config.toml
train_examples = 45211
image_size = 32
horizontal_flip = true
activation = "swiglu"
parallel_block = false
moe = "expert_choice"
expert_mlp_ratio = 0.25
shared_expert = false
depths = [3, 6, 3]
lr = 0.0013
beta1 = 0.9
gradient_centralization = true
Rows from block 5 of a small self-supervised image encoder, named by matrix and row number. Rows with one number within an expert belong to one neuron, the router's apart. Each number is 50 + 10 x the weight over its row's rms, rounded and kept within 0 to 99. All counts start at 0. After the name is the row's rms in percent of the matrix's.
Before each expert's rows are labels from the 100 images, of 14848, where the router gives the expert most weight on average: "top examples" is what is common among them. Only what is clearly more common there than usual is listed. The data: larger renderings of crowded toy scenes.
# router: router (model.blocks.5.mlp.router.weight, 8x128), inputs 64-127
# gate: expert gate (model.blocks.5.mlp.gate, 8x32x128), inputs 64-127
# up: expert up (model.blocks.5.mlp.up, 8x32x128), inputs 64-127
# down: expert down (model.blocks.5.mlp.down, 8x128x32, transposed), outputs 64-127

# expert 5
top examples: count: six
router.5 110:60 47 52 60 64 47 53 45 55 44 40 51 43 34 47 63 41 45 61 59 53 58 46 27 54 36 65 28 56 61 46 49 47 57 39 38 46 49 42 59 22 49 63 37 51 62 54 51 56 35 34 50 66 62 60 24 58 70 53 58 48 53 64 41
gate.0 123:65 70 51 52 52 58 60 27 60 54 45 58 64 50 51 44 53 49 40 45 49 62 46 51 50 51 50 58 53 43 51 44 51 55 48 43 47 48 51 58 41 36 51 51 38 54 77 62 51 47 50 46 27 51 56 57 40 50 66 58 64 51 82 18
up.0 111:47 82 50 64 34 42 52 30 54 56 47 22 54 46 51 27 49 60 51 37 49 57 50 58 49 50 65 52 49 49 59 51 36 57 51 39 37 47 55 63 40 41 51 46 43 46 59 50 49 50 40 48 28 54 50 50 37 45 55 51 51 48 78 34
down.0 100:62 45 63 52 37 46 51 40 47 54 50 49 51 30 42 55 62 53 39 48 48 61 46 64 50 43 62 53 56 43 51 48 49 31 39 40 44 48 46 57 53 45 66 48 26 36 49 44 49 32 53 29 45 60 55 53 50 52 50 50 42 40 53 53
gate.1 103:54 53 52 53 51 41 39 50 58 63 38 56 38 48 43 53 57 49 45 54 39 41 64 46 54 51 44 71 57 55 41 53 58 58 50 50 53 74 45 56 50 47 45 53 58 54 48 30 33 65 50 41 37 61 49 62 68 51 40 37 41 50 19 43
up.1 096:47 40 39 50 65 58 48 46 44 51 50 49 53 34 50 50 54 46 27 64 33 42 49 50 39 34 34 35 49 64 48 50 49 63 53 55 77 49 50 32 38 29 37 50 47 55 43 40 49 47 72 56 51 52 51 60 40 51 52 50 28 63 48 51
down.1 086:50 65 50 46 44 48 31 53 50 49 55 50 55 34 46 65 53 55 42 40 49 48 71 30 55 26 50 41 62 67 56 43 50 58 57 55 73 50 51 27 49 50 38 34 35 45 67 52 49 49 55 61 38 50 52 67 58 34 50 63 46 51 44 49
gate.2 119:50 53 53 60 50 48 35 52 43 58 49 28 62 49 39 74 50 52 42 52 41 50 47 50 55 48 43 44 48 49 49 35 36 41 48 43 52 59 55 50 77 67 69 48 78 47 48 52 58 56 44 56 44 50 49 62 53 50 36 54 40 57 56 42
up.2 100:47 51 54 34 74 51 35 35 35 59 31 48 66 72 47 32 26 50 30 73 41 48 62 49 56 62 56 53 52 50 50 65 44 40 65 51 50 50 50 55 49 60 49 51 57 50 52 51 65 57 50 47 47 21 28 63 31 44 39 48 37 56 55 57
down.2 092:68 52 66 49 52 77 53 51 74 49 49 49 48 38 56 51 52 51 64 50 55 59 45 56 48 50 41 48 58 50 37 30 56 58 50 48 58 47 61 51 51 53 46 42 23 51 49 44 55 57 40 58 50 52 40 59 59 50 42 48 50 50 53 61
gate.3 094:52 58 61 58 40 61 50 43 52 53 36 49 47 49 51 52 50 31 67 31 55 48 50 51 18 43 46 51 51 35 59 48 52 38 26 50 55 41 31 53 50 45 53 58 70 57 58 45 43 52 51 52 34 58 58 50 49 49 59 62 82 51 55 48
up.3 103:69 54 45 71 52 54 49 52 52 48 82 27 21 37 52 52 46 31 56 49 68 54 51 38 59 59 51 56 53 63 38 52 42 66 42 40 50 51 51 65 37 44 37 69 52 52 54 48 45 44 62 45 41 54 50 46 57 44 45 42 48 50 62 48
down.3 099:51 41 52 64 76 48 49 66 44 65 39 47 38 60 60 52 65 52 51 48 35 61 35 50 63 54 51 42 53 38 46 51 38 48 60 51 33 51 58 50 45 48 53 68 51 54 52 55 52 66 51 65 46 31 50 50 54 51 61 20 36 30 54 50
gate.4 110:52 44 61 50 65 43 39 50 50 52 45 61 56 67 50 55 21 55 34 50 36 51 47 46 46 54 56 34 52 53 64 54 42 60 55 50 31 50 48 40 47 56 50 46 40 43 42 35 60 62 51 51 51 50 46 50 37 46 36 56 60 42 69 51
up.4 098:45 49 44 49 55 50 63 49 69 64 49 48 31 52 40 46 59 51 68 35 83 42 69 52 55 43 46 54 41 49 55 50 53 35 14 47 44 47 45 67 54 39 39 60 65 53 49 48 35 53 43 54 43 67 50 55 62 50 69 32 52 37 48 38
down.4 105:45 42 61 36 53 53 47 50 31 42 82 55 70 58 65 50 55 56 50 60 43 54 68 43 52 46 48 47 54 51 68 42 54 46 63 33 37 50 40 50 47 72 55 55 39 39 59 47 38 25 49 52 38 33 31 28 49 54 69 59 46 53 70 35

# expert 7
top examples: count: six
router.7 120:53 34 47 27 40 40 38 48 58 55 49 53 45 63 48 34 47 65 46 49 50 31 66 52 56 67 36 51 53 39 59 61 47 42 60 56 58 55 72 36 66 58 42 71 45 42 41 46 59 75 51 57 53 47 32 56 58 42 43 44 42 58 50 50
gate.21 089:52 49 20 50 50 46 61 77 46 50 52 60 52 54 79 50 42 52 56 64 47 59 44 44 49 40 60 48 37 51 43 35 69 56 60 51 52 47 56 43 51 51 51 65 50 60 46 55 50 46 48 52 49 50 46 48 54 47 49 46 47 75 58 34
up.21 092:48 28 46 52 49 49 50 45 63 38 49 56 47 47 28 56 42 46 57 35 61 52 48 58 45 38 59 47 88 60 34 56 51 61 44 43 35 47 69 51 50 66 50 54 50 54 47 49 52 52 28 48 72 67 48 48 49 59 37 50 52 62 51 59
down.21 106:70 47 58 50 50 49 56 42 44 49 53 43 60 28 27 63 50 51 83 50 52 59 59 70 49 57 50 47 58 64 40 55 53 52 48 46 50 42 37 48 51 51 48 44 39 46 49 50 47 59 63 40 73 68 42 49 42 50 71 55 73 55 50 62
gate.22 101:50 50 26 38 35 53 58 53 50 47 39 49 61 58 49 15 48 62 54 60 48 43 57 60 54 45 43 56 60 50 50 50 88 50 63 54 55 56 53 46 50 29 27 57 45 61 42 55 56 61 58 50 51 41 42 39 50 44 53 75 47 60 51 44
up.22 098:50 51 60 58 55 50 19 50 50 53 51 34 49 36 71 88 53 50 48 50 60 56 45 44 47 44 62 62 51 49 43 41 21 50 42 53 42 46 49 52 49 62 75 35 48 49 45 47 37 34 45 50 58 38 54 54 50 54 43 51 34 49 49 53
down.22 099:51 62 43 51 49 43 50 73 49 45 49 38 58 58 35 42 56 37 12 56 35 54 50 50 49 57 47 50 49 38 75 49 67 41 54 73 51 50 46 58 41 42 50 54 51 59 51 45 45 55 49 34 56 57 50 45 48 39 47 49 55 43 57 55
gate.23 095:50 61 35 47 52 49 69 72 63 51 51 64 48 31 62 37 67 35 59 51 52 45 51 55 42 55 56 49 49 40 50 52 34 50 71 58 47 49 68 54 59 64 42 41 41 47 65 88 44 51 58 40 61 49 43 45 44 41 41 33 53 59 54 47
up.23 109:50 49 57 38 54 53 30 26 37 54 49 40 50 51 39 50 45 49 30 54 32 50 51 49 70 62 51 62 55 49 43 48 73 50 50 48 53 57 41 47 45 48 59 59 55 57 47 36 61 52 47 58 54 50 61 49 53 75 51 53 46 56 45 57
down.23 097:59 52 49 72 44 38 51 51 32 42 50 46 52 47 35 30 40 49 50 47 49 58 50 51 53 48 51 50 55 59 37 52 40 46 51 50 50 58 54 61 52 42 67 61 67 47 50 60 54 53 49 50 58 62 60 74 50 53 27 26 49 65 50 61
gate.24 087:49 50 66 50 51 43 58 49 49 26 52 71 51 71 43 52 46 56 54 41 55 64 39 57 46 56 45 62 46 66 47 51 71 65 58 35 50 50 31 51 67 43 51 70 47 50 30 50 49 51 41 50 49 51 40 38 50 45 51 52 61 31 51 57
up.24 090:52 66 56 45 65 54 40 54 49 65 47 35 33 43 60 39 53 37 52 63 47 51 50 48 49 62 52 34 34 44 60 45 34 48 61 65 40 56 46 51 47 50 42 40 49 50 51 51 38 58 60 52 50 43 52 48 58 42 47 55 36 52 48 29
down.24 094:48 54 56 57 31 39 46 49 45 47 56 51 50 56 65 50 45 40 51 30 47 65 49 51 48 51 48 56 48 58 46 40 47 39 52 48 53 54 52 53 74 66 51 60 50 37 58 49 50 50 48 46 47 48 52 67 63 48 46 49 35 50 31 60
gate.25 119:66 44 41 50 65 57 43 43 49 48 62 50 50 61 48 57 54 42 40 45 32 50 46 45 51 47 50 59 71 52 45 49 54 54 27 37 51 49 22 45 29 55 44 46 52 61 74 50 49 35 49 57 44 52 75 53 53 70 56 51 64 49 43 50
up.25 114:42 49 51 68 76 53 47 40 45 52 40 63 54 42 55 52 45 61 47 33 41 36 50 56 48 52 50 50 64 52 61 52 51 48 46 49 48 53 24 49 39 38 52 53 47 56 47 53 40 48 55 58 52 48 68 50 48 40 62 54 55 54 54 65
down.25 115:68 56 64 69 48 50 57 63 54 49 37 63 53 50 50 54 48 40 40 50 54 50 50 50 54 50 50 55 32 47 57 58 40 49 41 50 39 44 36 46 48 48 50 46 51 58 58 33 26 53 58 37 41 60 61 46 44 50 64 39 82 30 67 45

# expert 6
top examples: count: two
router.6 097:63 46 47 69 46 56 37 40 57 48 53 33 37 69 34 58 56 43 36 47 55 74 42 56 54 47 44 66 71 52 46 50 67 69 39 40 46 33 38 44 42 48 67 57 49 62 55 47 43 61 52 44 48 39 65 64 48 51 54 47 57 61 48 48
gate.21 086:85 48 45 71 14 46 50 52 55 50 53 56 44 09 43 52 50 38 46 47 50 52 48 57 25 50 54 45 57 53 28 55 53 58 60 50 68 38 54 48 56 77 49 45 37 50 46 56 35 48 51 42 51 53 54 49 48 53 49 57 52 50 51 49
up.21 084:52 62 67 49 50 49 63 48 54 46 65 48 64 40 51 52 51 39 63 53 51 62 57 51 43 44 51 50 53 63 63 60 38 51 47 25 43 29 50 55 38 61 44 51 49 47 51 52 58 49 37 53 38 44 46 58 42 50 59 43 50 44 50 39
down.21 077:60 54 45 51 74 47 54 50 59 39 48 41 31 29 59 42 49 41 51 43 50 59 48 50 38 56 78 38 53 38 67 62 49 42 53 51 41 47 50 58 29 51 50 52 47 64 44 68 43 42 55 53 40 50 58 35 34 53 50 42 50 59 67 53
gate.22 101:47 50 55 48 49 48 32 60 49 40 50 38 53 43 48 43 36 32 25 48 16 21 75 58 59 55 47 53 64 53 69 44 72 41 43 48 51 69 47 46 45 48 47 45 58 60 50 55 50 46 42 63 53 49 48 47 53 54 50 36 56 54 43 57
up.22 104:51 50 45 39 66 45 39 45 64 39 47 47 44 38 50 47 58 47 50 50 54 33 50 32 48 68 51 50 52 45 48 55 48 53 58 70 46 50 57 55 53 49 43 42 46 31 49 48 41 50 53 33 48 47 08 50 62 48 32 46 52 38 51 54
down.22 099:53 56 51 62 60 50 43 59 40 51 38 41 50 65 43 50 44 46 31 47 24 52 56 53 73 83 45 49 56 53 69 54 39 47 43 59 46 52 48 68 30 51 53 58 54 44 46 47 69 47 41 51 68 40 54 31 47 61 57 35 50 49 62 41
gate.23 082:33 60 46 47 56 30 48 45 47 64 49 51 52 42 57 52 49 71 47 45 50 46 50 56 50 65 52 51 50 59 53 35 45 25 40 61 47 50 46 49 49 34 40 50 62 46 50 50 33 46 65 47 47 57 48 50 49 51 49 61 59 33 49 57
up.23 093:47 49 51 50 49 42 48 51 50 59 39 57 50 50 54 65 58 30 51 50 50 29 48 46 52 49 52 51 43 44 48 52 51 51 27 56 62 53 82 50 51 59 22 50 74 64 55 45 51 47 55 49 49 45 33 52 43 54 50 36 42 51 48 50
down.23 091:50 42 48 58 46 56 49 40 54 45 61 53 43 58 49 52 42 44 48 51 51 52 29 32 49 40 53 40 43 50 67 56 54 54 50 44 19 42 37 41 49 72 38 50 72 66 53 56 47 75 50 71 50 49 47 46 47 41 47 47 59 31 49 53
gate.24 091:51 52 49 52 35 16 28 50 50 67 63 38 48 40 53 45 60 49 50 30 43 54 49 46 46 44 49 55 50 51 50 41 49 75 50 46 58 31 49 41 46 51 51 48 46 54 53 50 39 45 55 52 45 50 75 50 68 57 50 41 47 49 50 50
up.24 096:42 49 64 43 53 83 50 30 66 50 32 54 48 73 52 54 50 51 50 52 50 49 72 37 55 41 42 50 45 52 57 50 74 50 46 54 24 49 43 40 63 51 49 61 58 61 50 29 53 48 46 56 25 53 44 50 47 55 57 54 66 48 52 59
down.24 103:16 50 48 59 51 31 52 56 36 32 59 72 62 49 39 51 47 66 49 32 50 46 41 45 47 48 47 47 30 57 40 50 52 50 49 33 59 52 45 63 64 75 55 64 56 49 50 58 49 50 54 53 61 11 44 70 39 50 31 61 48 50 54 54
gate.25 120:72 50 59 44 31 55 49 53 59 45 57 22 53 57 46 46 69 51 47 59 49 55 40 62 50 63 53 58 53 55 38 49 48 54 34 52 51 49 44 48 28 51 21 54 65 44 81 49 54 61 50 55 49 47 48 66 32 41 43 25 50 52 46 40
up.25 116:39 49 40 52 51 69 51 54 50 72 52 94 50 35 56 42 49 48 37 46 53 48 47 60 33 50 50 48 49 45 56 44 41 43 64 49 48 72 51 50 63 39 51 49 10 49 50 39 53 33 50 53 49 48 51 43 66 41 55 52 51 45 43 55
down.25 102:65 79 66 49 28 46 50 27 49 48 48 47 71 51 40 38 45 50 43 54 48 63 61 48 54 68 55 52 51 45 50 58 50 77 50 50 35 45 55 57 52 51 46 49 49 52 43 55 40 56 36 48 25 45 51 59 35 36 56 46 54 35 59 53

# expert 3
top examples: light from behind the scene
router.3 088:44 43 33 61 50 55 57 62 54 41 47 54 40 38 51 60 57 38 82 49 68 40 47 42 36 33 62 43 28 56 43 52 41 40 31 73 57 44 53 46 50 62 40 55 53 59 60 49 41 25 50 61 38 54 56 53 44 54 54 44 47 47 41 45
gate.0 088:57 49 43 52 49 51 38 44 39 63 49 40 50 49 47 44 43 56 12 44 30 56 76 51 50 51 45 59 54 48 48 52 38 36 42 43 52 52 48 50 37 32 56 52 90 63 51 54 41 45 47 50 50 53 63 50 54 50 31 73 49 53 50 49
up.0 092:47 35 44 52 56 31 43 68 30 51 51 49 56 48 53 35 46 52 51 56 31 45 80 49 55 60 50 46 50 42 58 57 37 41 46 51 51 51 52 49 43 52 50 53 54 54 58 57 50 47 40 51 50 41 55 50 52 50 51 82 49 74 26 50
down.0 100:51 20 55 54 37 49 51 50 49 31 48 50 67 60 41 52 44 38 42 37 33 56 43 55 50 50 57 45 78 58 60 59 32 45 38 46 64 49 46 50 40 50 58 63 52 72 46 51 48 50 48 45 54 55 50 50 30 56 36 40 59 46 51 66
gate.1 084:34 45 62 50 49 48 42 50 50 34 51 46 50 57 37 50 52 51 61 39 58 47 51 45 45 39 35 66 51 62 44 43 49 51 51 63 50 30 49 47 37 49 62 76 50 50 67 50 49 37 50 57 51 61 52 52 44 54 71 44 55 51 21 66
up.1 081:40 28 49 56 53 46 63 51 55 33 49 45 49 54 50 54 50 46 79 44 60 45 55 55 38 47 45 49 41 60 49 50 48 51 48 65 56 26 58 41 44 51 53 78 49 44 48 50 50 37 48 56 53 49 54 50 50 55 65 49 51 51 41 44
down.1 097:49 74 50 36 52 54 63 38 54 56 54 55 58 50 50 48 49 74 59 47 52 58 36 61 34 45 63 55 54 58 46 52 18 53 60 40 50 46 53 52 55 50 40 42 51 51 50 47 46 35 50 47 64 43 50 50 26 45 50 49 48 50 69 51
gate.2 103:47 49 50 37 56 60 54 35 54 47 49 50 21 50 53 57 61 51 52 45 52 39 47 60 62 49 50 40 61 51 55 42 50 39 50 66 21 29 52 46 71 46 36 50 44 41 47 53 50 68 72 50 52 55 50 50 52 50 57 32 50 50 50 39
up.2 100:58 56 44 66 44 47 44 63 17 54 53 42 50 50 53 46 28 63 30 64 49 53 58 37 55 60 51 54 50 32 54 53 55 57 54 37 57 55 67 59 44 33 59 47 62 53 49 41 51 45 36 51 48 44 50 39 49 28 28 54 49 56 56 50
down.2 097:46 49 16 54 55 76 54 50 49 57 46 43 40 50 53 61 50 50 41 53 60 46 50 44 45 51 61 57 51 50 56 49 35 46 34 59 47 49 68 50 76 57 37 50 74 50 50 45 50 33 64 36 73 40 58 48 46 49 50 51 35 53 28 49
gate.3 101:44 67 54 53 50 41 32 35 39 52 55 36 62 38 62 37 40 52 43 54 49 56 57 50 57 83 41 55 60 52 52 67 51 60 84 50 37 46 53 47 46 44 52 42 52 38 41 45 51 42 51 43 48 45 44 47 35 49 51 67 35 62 81 45
up.3 075:63 59 52 54 55 63 52 36 44 48 48 52 56 42 54 53 46 50 45 48 51 58 47 51 24 51 53 46 50 67 52 56 60 59 50 45 50 50 44 51 46 33 56 48 53 42 42 50 53 44 59 40 49 50 54 49 38 48 53 85 51 46 53 63
down.3 085:52 39 49 53 49 50 50 71 64 79 07 39 57 46 46 50 57 50 49 56 34 64 60 54 50 50 49 55 50 42 74 44 50 50 47 39 48 56 52 50 46 44 49 53 53 32 53 50 49 79 64 48 53 49 47 54 55 57 48 47 50 56 46 48
gate.4 080:44 50 50 42 34 50 49 52 55 50 50 50 43 48 51 53 72 18 65 48 64 55 43 50 47 50 60 47 49 47 46 31 55 56 52 53 53 49 35 59 66 50 27 37 51 50 50 56 54 49 53 52 49 54 10 50 49 53 50 49 59 46 29 48
up.4 087:47 48 78 67 40 48 47 65 50 50 50 54 51 28 36 56 50 48 50 49 53 57 45 49 52 44 51 49 50 68 51 47 50 71 50 30 62 50 39 51 50 60 40 49 66 52 50 31 56 46 40 36 49 49 46 50 50 58 50 54 52 47 50 50
down.4 094:49 41 23 54 22 49 50 67 50 51 43 49 48 53 61 61 51 51 50 29 59 50 39 51 33 52 73 44 51 47 39 47 46 46 29 50 52 38 55 44 44 55 65 48 39 51 64 49 57 50 71 56 54 52 50 51 60 49 60 49 30 65 55 37

# expert 1
top examples: count: two
router.1 088:58 65 38 36 40 50 58 50 59 55 64 64 38 36 45 43 66 57 48 38 54 56 37 63 40 50 60 70 37 51 50 31 54 48 51 54 43 40 37 59 54 39 32 43 38 55 56 49 46 50 63 57 40 56 40 50 55 49 50 29 53 47 52 42
gate.21 097:45 81 67 39 50 56 48 50 50 51 53 50 55 43 48 51 50 49 50 53 50 73 49 50 40 43 61 50 57 73 45 37 61 59 50 22 54 50 30 68 50 58 48 43 50 48 53 44 61 43 23 48 47 50 50 56 32 50 41 53 50 53 51 35
up.21 092:59 46 43 38 46 50 37 56 40 50 46 57 71 51 52 55 44 69 31 54 35 30 72 39 56 61 50 57 48 55 52 56 41 48 50 54 60 50 43 19 50 47 51 55 53 32 47 50 56 55 60 64 60 44 36 50 48 53 50 81 60 50 50 50
down.21 099:56 43 53 26 46 50 51 57 53 50 38 52 51 50 45 33 55 47 61 50 38 67 47 60 42 52 69 63 44 63 53 54 50 41 51 37 51 68 49 39 28 54 35 50 71 34 39 67 57 53 33 57 59 43 47 50 51 47 52 46 51 54 50 53
gate.22 123:46 67 36 48 44 40 50 48 48 44 49 29 41 47 62 39 57 50 60 65 50 49 50 48 72 53 52 59 40 25 50 37 60 38 48 51 50 59 46 67 75 34 47 41 58 64 50 69 44 59 58 68 50 62 63 40 61 41 36 31 50 49 52 44
up.22 116:60 77 52 47 45 28 51 51 48 50 48 35 50 44 53 32 73 51 47 61 56 66 48 46 86 51 52 57 34 41 45 23 51 49 53 49 35 61 40 73 53 44 52 32 48 46 61 56 44 52 50 53 38 57 64 53 54 47 50 50 59 49 51 29
down.22 097:52 45 56 51 48 49 54 42 20 65 29 34 66 36 30 55 36 53 25 51 53 50 52 57 44 50 54 50 47 50 48 85 31 52 50 49 53 65 63 52 37 51 55 48 50 45 53 54 52 39 49 43 57 38 42 50 46 65 51 50 46 41 53 55
gate.23 105:58 44 49 39 68 61 12 47 45 66 68 43 51 50 44 54 45 62 49 50 43 52 67 52 58 52 60 49 53 58 69 47 55 50 60 47 57 46 51 40 43 49 55 50 62 49 45 44 51 50 50 30 59 29 50 38 53 53 50 68 49 45 52 61
up.23 115:47 66 50 49 50 46 51 51 36 50 50 50 67 66 52 45 51 60 43 52 43 55 45 54 48 52 51 54 77 49 54 52 55 50 61 48 39 61 50 51 47 49 80 52 49 46 49 50 65 49 63 62 40 40 50 51 48 37 50 45 51 51 50 45
down.23 097:50 48 53 60 63 52 54 49 66 49 50 51 39 48 54 65 55 40 44 53 37 48 50 46 38 37 57 45 43 37 67 43 44 42 50 34 50 55 67 59 62 51 49 56 31 50 70 55 49 53 53 53 32 54 48 56 44 47 46 50 36 62 58 52
gate.24 109:52 53 59 35 48 47 45 50 38 66 48 66 76 48 42 64 48 47 37 49 48 54 50 51 31 52 51 50 49 60 35 51 50 63 63 26 81 63 45 47 50 50 40 46 55 61 57 50 66 41 52 51 50 45 51 54 43 52 72 50 69 27 46 52
up.24 111:55 38 49 50 44 46 53 46 54 52 80 51 40 32 43 44 57 50 48 46 41 57 42 58 56 54 50 53 48 51 49 31 51 51 50 58 50 30 30 69 59 32 43 42 50 73 48 57 38 49 51 52 62 64 74 54 52 50 43 43 62 50 44 50
down.24 114:51 38 31 58 46 52 59 34 56 31 65 47 33 44 92 50 44 54 54 46 49 51 53 24 50 50 71 62 40 52 51 53 50 60 49 72 44 33 42 54 52 50 52 49 52 47 53 55 58 50 54 50 55 70 50 52 62 50 50 52 40 33 31 44
gate.25 086:39 67 62 44 48 41 44 55 41 52 57 48 62 37 48 45 60 57 44 49 31 64 51 55 50 56 47 62 42 59 57 42 46 47 60 48 49 51 49 65 38 50 30 52 52 46 54 67 64 49 59 56 48 48 82 50 44 55 52 54 47 64 48 36
up.25 087:57 49 53 34 65 57 45 24 48 48 51 38 48 62 59 57 51 50 44 50 05 48 50 46 52 67 40 51 59 46 50 53 50 52 50 50 37 49 49 45 58 51 60 50 62 44 29 41 34 50 49 51 53 50 53 31 64 51 50 69 62 51 49 55
down.25 111:57 54 48 42 59 68 65 54 49 50 52 59 68 58 40 51 43 62 48 41 49 50 73 58 46 44 50 38 50 59 52 70 54 36 52 51 48 29 63 54 50 75 48 49 45 49 45 50 53 50 43 51 54 35 50 55 31 22 51 48 52 53 47 29

# expert 0
top examples: count: two
router.0 098:42 58 43 64 56 60 53 59 42 52 49 65 68 61 42 46 19 45 40 48 56 56 48 58 54 58 51 51 52 51 47 63 34 51 47 44 49 62 44 47 39 45 52 54 44 46 65 35 66 35 48 43 34 41 44 55 32 45 46 49 69 34 52 65
gate.0 159:43 69 50 26 42 36 39 49 45 67 60 49 49 29 53 47 82 59 50 46 42 49 53 43 50 49 40 64 50 57 50 23 55 49 58 50 51 63 43 61 54 46 33 31 50 44 51 55 50 51 58 53 40 50 46 49 69 50 52 46 40 47 49 37
up.0 158:50 52 55 45 13 60 51 60 59 60 50 53 56 46 48 49 63 45 51 37 74 59 41 50 24 20 51 51 45 53 45 37 50 46 59 51 85 48 50 58 56 57 44 50 42 50 57 51 51 53 51 50 36 57 51 57 50 46 57 44 49 49 46 41
down.0 126:50 41 50 53 39 48 60 61 61 61 70 31 46 38 55 51 81 48 50 46 56 43 43 48 50 45 52 62 66 49 47 39 50 25 51 27 53 69 37 71 48 55 55 48 42 51 46 56 45 45 53 51 44 51 52 49 61 51 53 41 48 50 51 37
gate.1 106:52 16 55 49 49 46 52 70 51 51 43 67 51 69 61 50 49 50 50 53 56 42 50 51 54 47 49 37 47 46 50 51 37 47 53 81 60 52 70 24 58 57 34 67 49 62 53 56 71 60 50 38 66 69 40 56 53 53 48 51 37 67 46 44
up.1 105:41 40 45 48 53 52 41 52 80 53 48 66 35 45 69 75 56 28 53 51 43 47 67 43 30 40 53 37 23 47 47 55 46 50 40 51 53 51 62 51 56 69 47 47 50 49 51 60 46 36 51 51 51 58 43 41 51 48 42 48 56 50 50 51
down.1 102:17 46 53 49 46 50 50 55 47 45 55 48 50 28 53 49 49 69 52 36 38 49 36 49 50 50 54 49 65 44 50 59 49 35 51 68 66 57 49 50 68 57 48 37 54 45 66 85 54 43 65 57 70 52 49 51 28 54 49 71 50 64 49 49
gate.2 084:45 50 28 49 41 50 59 40 42 50 70 50 47 30 55 47 52 57 75 48 61 50 48 30 65 46 61 51 40 56 52 43 47 52 50 60 38 50 53 50 31 52 57 43 48 32 48 61 51 44 51 50 47 51 60 49 50 50 45 34 26 61 46 51
up.2 093:50 39 41 44 37 65 50 50 53 51 61 56 45 63 44 37 73 48 55 40 52 49 41 71 37 53 47 52 48 49 55 62 51 44 65 52 57 50 45 08 56 54 48 52 40 49 49 55 46 48 48 47 31 50 36 49 57 42 61 49 81 50 43 42
down.2 102:53 50 51 66 49 62 49 33 68 53 69 54 42 52 20 36 54 50 51 40 50 48 51 50 40 45 50 48 59 19 49 49 49 54 50 40 50 50 48 51 66 49 50 57 42 52 51 46 48 65 49 49 45 54 38 50 53 37 58 42 45 47 45 42
gate.3 103:46 50 56 49 23 54 53 51 86 50 44 48 33 67 49 50 53 28 56 54 59 49 57 33 43 25 49 51 52 33 51 52 50 41 33 49 53 50 65 60 75 61 51 45 49 64 52 44 37 50 38 67 49 52 44 50 52 46 44 52 44 58 53 57
up.3 085:42 42 53 43 68 53 42 66 52 65 48 65 54 46 50 49 43 18 38 51 61 49 61 44 47 42 36 46 28 55 41 62 62 50 50 51 64 75 55 29 51 59 50 50 49 53 58 40 60 34 32 34 51 40 40 65 50 55 66 60 53 67 29 49
down.3 103:30 64 63 50 49 52 40 31 42 61 51 43 52 46 58 37 50 69 50 44 24 50 46 68 50 50 69 62 45 50 39 54 50 50 50 74 55 48 56 49 53 50 42 51 57 56 43 62 47 56 48 59 50 40 54 61 37 52 30 51 44 64 54 42
gate.4 086:61 49 43 38 74 50 63 50 67 54 33 53 41 51 48 38 43 63 56 49 61 39 77 48 45 68 55 44 46 39 41 53 49 28 58 70 49 31 50 50 37 47 48 35 57 64 40 50 40 56 60 48 51 54 45 50 49 43 20 48 36 50 51 63
up.4 081:65 62 46 47 51 26 50 57 49 48 51 30 49 50 49 37 55 62 59 68 24 44 47 54 55 79 49 52 40 49 54 49 35 51 50 56 32 49 49 38 63 42 48 58 49 50 55 54 42 63 54 51 64 48 46 39 50 35 39 50 54 48 51 33
down.4 086:56 45 49 48 55 48 65 38 55 47 42 57 43 65 49 75 47 50 62 63 59 55 70 51 55 38 47 49 46 37 48 49 82 50 32 51 23 43 82 44 46 50 45 77 47 50 41 46 51 50 75 46 51 50 49 52 41 52 49 31 44 49 43 46